Weights of a small segmentation model: widths [96, 192, 192].
Rows from block 10, named by matrix and row number. Each number is 128 + 24 x the weight over the matrix's rms, rounded and kept within 0 to 255. All counts start at 0.
# convs0: reduce pointwise conv (model.decb.0.2.convs.0.weight, 96x192x1x1), inputs 96-191
convs0.19 [132 134 140 132 128 110 156 155 134 142 132 130 145 136 107 103 121 124 137 141 169 111 140 185 118 128 109 154 107 147 127 131 142 132 119 173 169 118 133 159 140 168 139 107 119 174  60 128 141 101 123 144 128  95 141 139 139 146  73 168 122 158  91 151 174 100 133 150 149 150 108 113 118  84 144 146 137 113 132 132 119 136 173 132  86 183 126 153 130 117 142 126 117 117 118 140]
convs0.20 [120  95  61 115 127 172 109 148  82 160 116 115  79 164 141 173 126 137 145 141 181 141 112 124 130 119 155 131 115 122  84 131 136 105 115 141 109 108 125 145 108 135 113 140 124 145 145 140 119 111 139 131 117 166 151 144 138 115 127 123 147 112  97 115 120 104  97 127  83 140 166 168 140 120 128 131 152  74  67 164 127 139 168 130 112 147  99 147 152 107 102 138 103 172 130 148]
convs0.21 [ 96  77 135 134 171 122  90  94 182  99 124 130 141 125 126  85 146 137 159 139 132 103 106  87 170 134 129 182 145 152 123 126  97 115  97 119 145 123 143 109  97 139  95 143 101 143  95 172 152 149 107 161  89 127 163 146 132 142 101 123  86 137 121 127 121 141 152 151 147 119 160 150 155  91 186 131 140 118 150 140 127 138 133 148  86 137 114 138  90 112  95 119 132  85 144 168]
convs0.22 [113 124 174 132 148 125 151  84 151  96 165 156 100 133 106 151  92 117 100  88 109 102 138 112  90 148 174 144 137 111 151 119 109 121 158 101 152 168 136  89 133  98 158 188 137 118 105  92 120 163 119 118 159 139 143 130 156 131 123 171 124 162 113 109 125  79  90 155 167 134  87 139 137 106 111  83 168  68 130 149 138 117 135 161 134 127 130 106  77 144 169 152 103  94 178 132]
convs0.23 [135 143 119 158 110 115 119 111  91 105 141 126 113 131 139 125 115 139 120 127 102 121 122 149 111 161 119 115 119 110 131 180 183 121 109 137 147 146 113 134 186 123 143  94 167 127 169 119 118 136 155 120 158 146 114 150  89 134 155 180 124 118 117 137 147 133  78 131 156 189 149 117 141 161 123 118 142 176 136 135 146 163 130 114 123 183 121 138 141 118 130 150 170 110 146 126]
convs0.24 [ 96 133 112  72 140 137 149 104 174 108 141 123 147 143 134 182 124 117 121 127 144 147 108 132 213 107 146 141 103 192 120 144 122 150  98 106 151 128 163 134 156 106 124 105  96 127 111 132 125  85 125 151 164 147  93 118  89 122 139 125 123 133 138 148 147 129 128  95  83 147 102 156 118 118  89 117 103 140 144 122 135 134 142 184 122 137 114 137 131 107 138 104 162 108 112 110]
convs0.25 [127 116 114 101 139 141 147 141 113 135 124 105 106 128 152 126 116 132  92 145  99 128 146  83 148 149 133 145 128 129 134 113 127 146 117 150 111 130  74 118 133 153 187 141 158 121 127  97 105 121  97 170 122 144  96 147 137 126 146 111 141 124 150 125 158 120  83 131 102 121 184 145 151 154 140 128 113 100 164 114  99 123 128 155 146 107 114 152 142 157 143 140 113 137  74  78]
convs0.26 [114 139  96 109 106 146 126 119 125 109  88 158 135  94  98 136  89 107 113  93 103 114 104  87 140 136 149 136 150 116 113 114 111 156 146 102 139 150 130 137 150 122 122 110  99 125 160 103 116 113 119 139 143 101 123 157  93 156 105 110 143  90  97 122  90 111 136 154 132 118 134  63 119 131 129 127 103 128  94 107 114  36 108 147  95 139 150 111 165 138 114  96 134 157 122 152]
convs0.27 [110 155  90 126  68 129 107 176 158 125 143 129  81 108 114 100  83 129 105 158 159 112 161 176 120 116 164 112 130 117 130 149 148  97 157 108 130 121 139 166 157 157 138 132  88 144 132 136 152 120 132 134 124 118 123 124 148 122 127 168 141 136 133 155 154 104 136  92 118 130  88 176 157 131 140 108 116 134  97 159 110 121  93 112 132 121 131 105 110 106 117 150 117 119 111 137]
convs0.28 [149 182 114 100 158 106 110 104 165 100 142 159 136 108 111 106 138 132  84 173 146 129 130 110 116  92 169 128 106 147 126 106 108 124 137 128 113 154 135 155 161 110 139 138 127 122 123 150 171 114 106 146 144 112 164 111  80 120 154 105 137 147 150 181 115 155 170 117 139 111 171 115  83 134 150 168 127 147 145 151 141 115 104 136 120 123 115 105 145 120 112 131 130 139 133 141]
convs0.29 [108 149 129 133  95  80 181 111 135 114 157 105 144 109  90 171 102 120 142 143 119 143 107 124  75 101 120 142 179 167 127 118 139 121 104 105 152 163 137 161 178 137 112 158 153 100 133 129 110 100 120 103 140 118 104 121 103  94 105  82 135 151 141 126 153 108 112 125 147 137 110 134 124 155 103  95 148 152 125 102 150 115 137 157 147 104 159 148 151 119 126 110 102 138 142 138]
convs0.30 [147 175 165 107 105 162 128 138 130 113 132 162 136 100  87 110 145 105 134 168 152 134 113 161 139 137 159  99 140 134 132  99 128 136 123 173 118 101 151 144 101 121 117 161 133 132 152 140 151 107 111 129 111 104 110 111 104 153 126 142 144 147 164 107 104 117 125 168 138 146 150 125 122  99 105 125 123 124 161 142 165 138 145 132 164 153 131 139 146 117 154 148 125 116  89 115]
convs0.31 [174 105 113 167  69 121 102  92 128 164 129 165 170 120 146 114 126 135 160 156 142 125  89 123 155 118 157 123  89 109  94 101 142 104 158 152 138 145 142 164 134 141 150 107 108 106 130  85 111  91 116 121 114 155 149  97 120 147  93 150 150 137 158 158  78 112 128 110 130 140 126 126 122 137 116 149  78 152 113  94 161 151 138 116 122 153 168  96 120 159 134 140 159 165 129 142]
convs0.32 [132 102 105  82 119 135  96 144 111  92  99 150 110 144 164 112 125 167 123 122 130 140  91 120 110 108 138 118 128 100 165 162 196 105 162 160 113 184 139 142 101 144 106 130 163 106 105 132 102 158 124  85 158 116 150 117 122  72 191 142 157 155  88 104 150 173 107 124 142 145 135  95 160 102 174 114 155 102 162 126 171 148 132 157 134 139 131 130  88 136 133 100 137 117 108 147]
convs0.33 [ 57 114 119  81 135 135 158 123 144  97 131 117 146 186 105  83 136  95 120  89 130 160 119 119 113 110  38 104 141 182 111 138 133 102 145 149 167 109 130 127  81 173  82  97 108 116 109 132 153 131 134 153 105 112 153 161 141 124 115 132 111 143  79 121  99  97 112  85  84 128 142  97 151  84 138 106  82 109 135 166 158 137 121 115 134 115 174 129 165 110 113 106 133 115 173 178]
convs0.34 [158 118  95 119 161 113 157 120 140 164 136 151 165  65 120  84 148 123 128 116 146 100 116  78 106 164 125 124 148  89 126  98 104 162 143 144 161  95 139  84 171 145 138 118 119 138 109 120 136 120 148 108 111 133  97 110 166 148 111 136  85 130 154 138 128 131 102 133 187 120 185 153 109 124 120 136 158 120  96 125 153 173 127 108 141 118 109 132  74  77 165 112 165 130 153 126]
convs0.35 [131 147 167  96 104 138 170 191  88 115 147 119 169 142 131 107 152 118  97  77 125  98 159  95 107  88 120 132 146 132 146 120 154  85 161 123  99 135  90 185 156 178 148 151 179 134 123 147 130 150 109 133  90 157 136 111 121 104 124 108 167 145 178 130  96 118 157 142  94  99 140 120 151 141  97 149 153 113  89 125 158 100 126 139 105 168 141 145 117 163 209 135 131 124 140 131]
convs0.36 [108 124 143 130 125 103 140 148 134 123 138 150 121 113 131 121 144 116 103 164 132 106 107 133 145 111 130 140 121 145  99  98 109 117 124 140 115 142 119 101 119 132 140 138 152 120 143  91 133 126 101 148 107  99 131 129 126 130 164  87 110 133 134 161 131 139 152 132 115 138  89 122 147 143 133 135 131 146 176 120 160  93 130 132  90 147 162  94  94 117 135 111 130 130 164 116]
convs0.37 [ 91 142 114 142 132  96 109 114 124 126 138 132 129 146 128  90 123 124 113 152  97  96 114 155 107 151 151 155 131 134 120 125 112 182 128 119 172  76 145 150 129 129 127  87 138 129 126 116 166 145 128 131 186 164 157 153 136 147  81 117  64 149 127 124 103 146 146 116 143 110 141 139 113 136 135 105 132 126 131 114 192 132 146 117 123 101 133 126 130 133 114  81 133 126  94 163]
convs0.38 [158 133 149 126 172 168 104 140 140 139  91  97 112 117 111 150 151 130 137 157 112 135 131  79 110 159 126 141 140 106 134 118 156 142 175 131 121 160 133 140 151 156 155 124 114 174 103 123 141 124 131 105 143 105 150 148 141 159 114 125 152 149 138  76 111 130 119 147 145 161 157 121 150  81  90 166 114 132 125 114 158  98 154 113 131 148 100 152 130 184  89 108 133 132  74 111]
convs0.39 [111 103 129 145 144 192 133 124 137 158 110 186 109 120 101 114 141 154 127 148 110 121 121 139 122 157 156 129  94 172 108 115 165  95 124 115 164 152 162  90 129 163  98 162  95 170 107 118 198 122  85 124  85 128 148 179 150 127 156  91 165 139 151 127 140 131 107 101 132 139  90 150 134  95 113 119 115 148 139 128 128 147 165 109 128 136 127 146 129 112 177  93 152 144 117  83]
convs0.40 [136 149 148 127  96 144 139 159 118 112  96 148 139 143 113 111 162 120 137 180 112 102 104 122 105  98 119 112 155 130 105  71 124 180 130 160 179 118 126 117 123 131 140 136 122  75 117  99 121 104 135 139 148 103  45 149  99 142 120 122 151 148 128 134 129 180 121 168 153  80 167 115 154 140 127 129 111 167 167 112  87  37  96  94 106 137 147 172 100  91 134 174 138 122 159 109]
convs0.41 [153 144 164 126 130 172 108  94 102 116 126 122  92 149 123 104 151 116 138 125 150 112 131 136 152 138 121 111  99 146 110 113 116 125 126 124 165  89 120 102 105 155 129  81 139 135 124 112 131 141 157 173 170 133 150  95 121 110 123 137 129 150 137 134 110 115 164 160 117  96 101 126 181 128 133 138 124 146 165 122 131 122 155 133 133 120 101 157 127 102 139 157 120 160 147 125]
convs0.42 [123 114  85 141 150 106 132 106 161 173 160 127 141 136 128 123 117 111 145 158 135 169 141 134 124 124 105 126 132 122 130 106 120 130 162 147 139 173 100  92 128 178 134 116 135 146 139 146 120 128 129 108 122 123  90 161 128 169 123 115 148 195  98  93 110 110  83 130 132 143 116 150 100 121 122 147 123 146 138 131 157 114 114 143 139 137 164 138 112 161 132 154 171 146 148 129]
convs0.43 [131 176 118 107 139 112 140 145 159 125 164 114 158 147 151 143 141 137 155  90 164 132  96 116 166  99 169 133 129 114  84 104 118 110  93 104 103 146  94 101 105 131 163 170 153 132 134 127  88 165  94 144 144 145 122 178 178 141 159 117 141 149 115 118 145 158 152 107 106 128 148 146 127 131 108 139  78 122 174 148 132 162 113 125 148 142 175 111 106  93 141 131  92 108 161 134]
convs0.44 [121 142 135 113 163 143 122 129  95 139 119 117 117 100 123 146 165 120 126 121 159 156  92 148 148 118 133  79 140 114 141 116 145 140 119 159 130 116 140 126  92 121 151 111 130 117 117 120 171 199 175 119 137 195 102 144  67 141  87 101 152 140 134  96 139 103 118 148 139 111 141 133 153 132 136 100 141 121 139 144 147 102 194 151 107 126 135 111 143 141 117  91  96 108 120  86]
convs0.45 [112 140 137 121  86 126 150 127 139 161 106 139 102 144 124 127 103 144 100 173  81 161 133 122 123  53 106 127 153 121 102  94 121  92 159 155 142 120 152 122 133 107  96  97 164 109 131  92 126 134 141 137 148 113 125 140  78 133 148 161 154 175  77  89 103  80 110 138 136 146 154 139 140 122 160 139 130 104 136 139 141 129 135 133 172 153 165  92 122 153 139  95 136 122 116 175]
convs0.46 [113 141 121 107 137 157 132  81 148  90 152  91 128 134 160 117 140 132 108 141 109 125 147 128 123 137  93 130 123 124 118 112  88 153 100  78 122  87 176  89 116 139 150 143 118 140 129 124 141 169 138 139 132 102  88 131 106 157 158 128 124 126 144 138 124 150 100 104 122 129 106  62 158 128 101 150 117 134 132 102 132 111 140 126  80  88 163  99 112  87 150 151 169 101 116  96]
convs0.47 [120 177 126 133 131 128  98 150 130 116 138 179 105 101 111 106  92 135 153 114 106 121 144 122 144 132 135 135  82  80 107 101 126 120 100 127 140 152 120 146 113 109 111 106 150 167 193 111 102 158 101 143 122 105 125 118 105 173 136 122 125 112 120 116 104  68 161 133 119 128 108 104 130 145 137 125 138 119 123  93 116  81 107 101 108 146 126 147 119 118 119 118 169 101 115 130]
convs0.48 [136 155 123 105 115 150 135 153 148 157  87 138 143 120 131 148 108 139 142 106  83 138  98 118 140 127 113 191  85 118 102 120 120 107 136 110 137  98  94 154 141 135 104 131 133 156 123 136 126  97 146 137  90 129  88  77 122 129 150 113 104 107 107 151 115 123 180 143 147 127 129 143 104 154 161  89 102 123 124 157  98 154 138  86 119 123 115 107 141 131  90 135 137 176  97 136]
convs0.49 [133 120 157 148 144 129 154 120  96 160 149 140 157 153  90 138 113 120 122 140 113 142 113  93 121 104 150  97  86 155  67 101 148 145 141 104 114 111 133  79 150 126 174 151 161  94 123 113 171 143 156 158 123 143  98 108 122 137 120 162 123 149 106  63 150 136 131 137  92 154 117  98 160 114  97 142 146 139 143  78  85 136 119 113  83 106 119  83 122  77 105 132 117 140 144 136]
convs0.50 [151 154 125  96 151 154 136 114 113 172  93 110 154 144 143 130 144 126 139  85 127 128  99 144 129 126 152 132 137 133 116 132 126 128  86 147 137 161 134 124  96 145 124 144  95  75  99 114 181 137 153 124 161 145 107 130 102 156  89 157  81 178 135 152 159 146 140 186 131 123 124  99  94 148 152 130 101  98 130 127 139 154 109  85 159 142 125 134 122 182 123 126 160 173 121 149]
convs0.51 [134 111  90 114 136 133 123 126 137 136 132 117 113 156 164 156 117 115  90 104 102 113 134 117 122 144 125 140 120 100 123 171  98  98 168  90  98 136 128 137 147  71 133 119  73 135 123 130 126 131 145  93 121 102 141 120 121 107 115 129 158 137 155 134 143 109 172 105  96 164 130 135 110 118 127 151 151 170 129  97  95  86  87 121 121 192 136 129 117 129 109 133 118 111 129 160]
convs0.52 [ 73 123 122 119  92 125 128 122 182 112 122 160 159 122  90 148 158 150 132 104 117 110 128 134 127 132 133 133 148 134 137  88 158 108 110 128 113  93 109 163 128 181 169 157 141 141 105 149 125 176 125 150 140 147 115 134 160 116  88 152 136 154 154 136 139 148 137  94 119 140 116 131 172 126 142 105 138 140 103 150 173 146 110 157 145 158 125 127 105 146 142 136 116 122 171 108]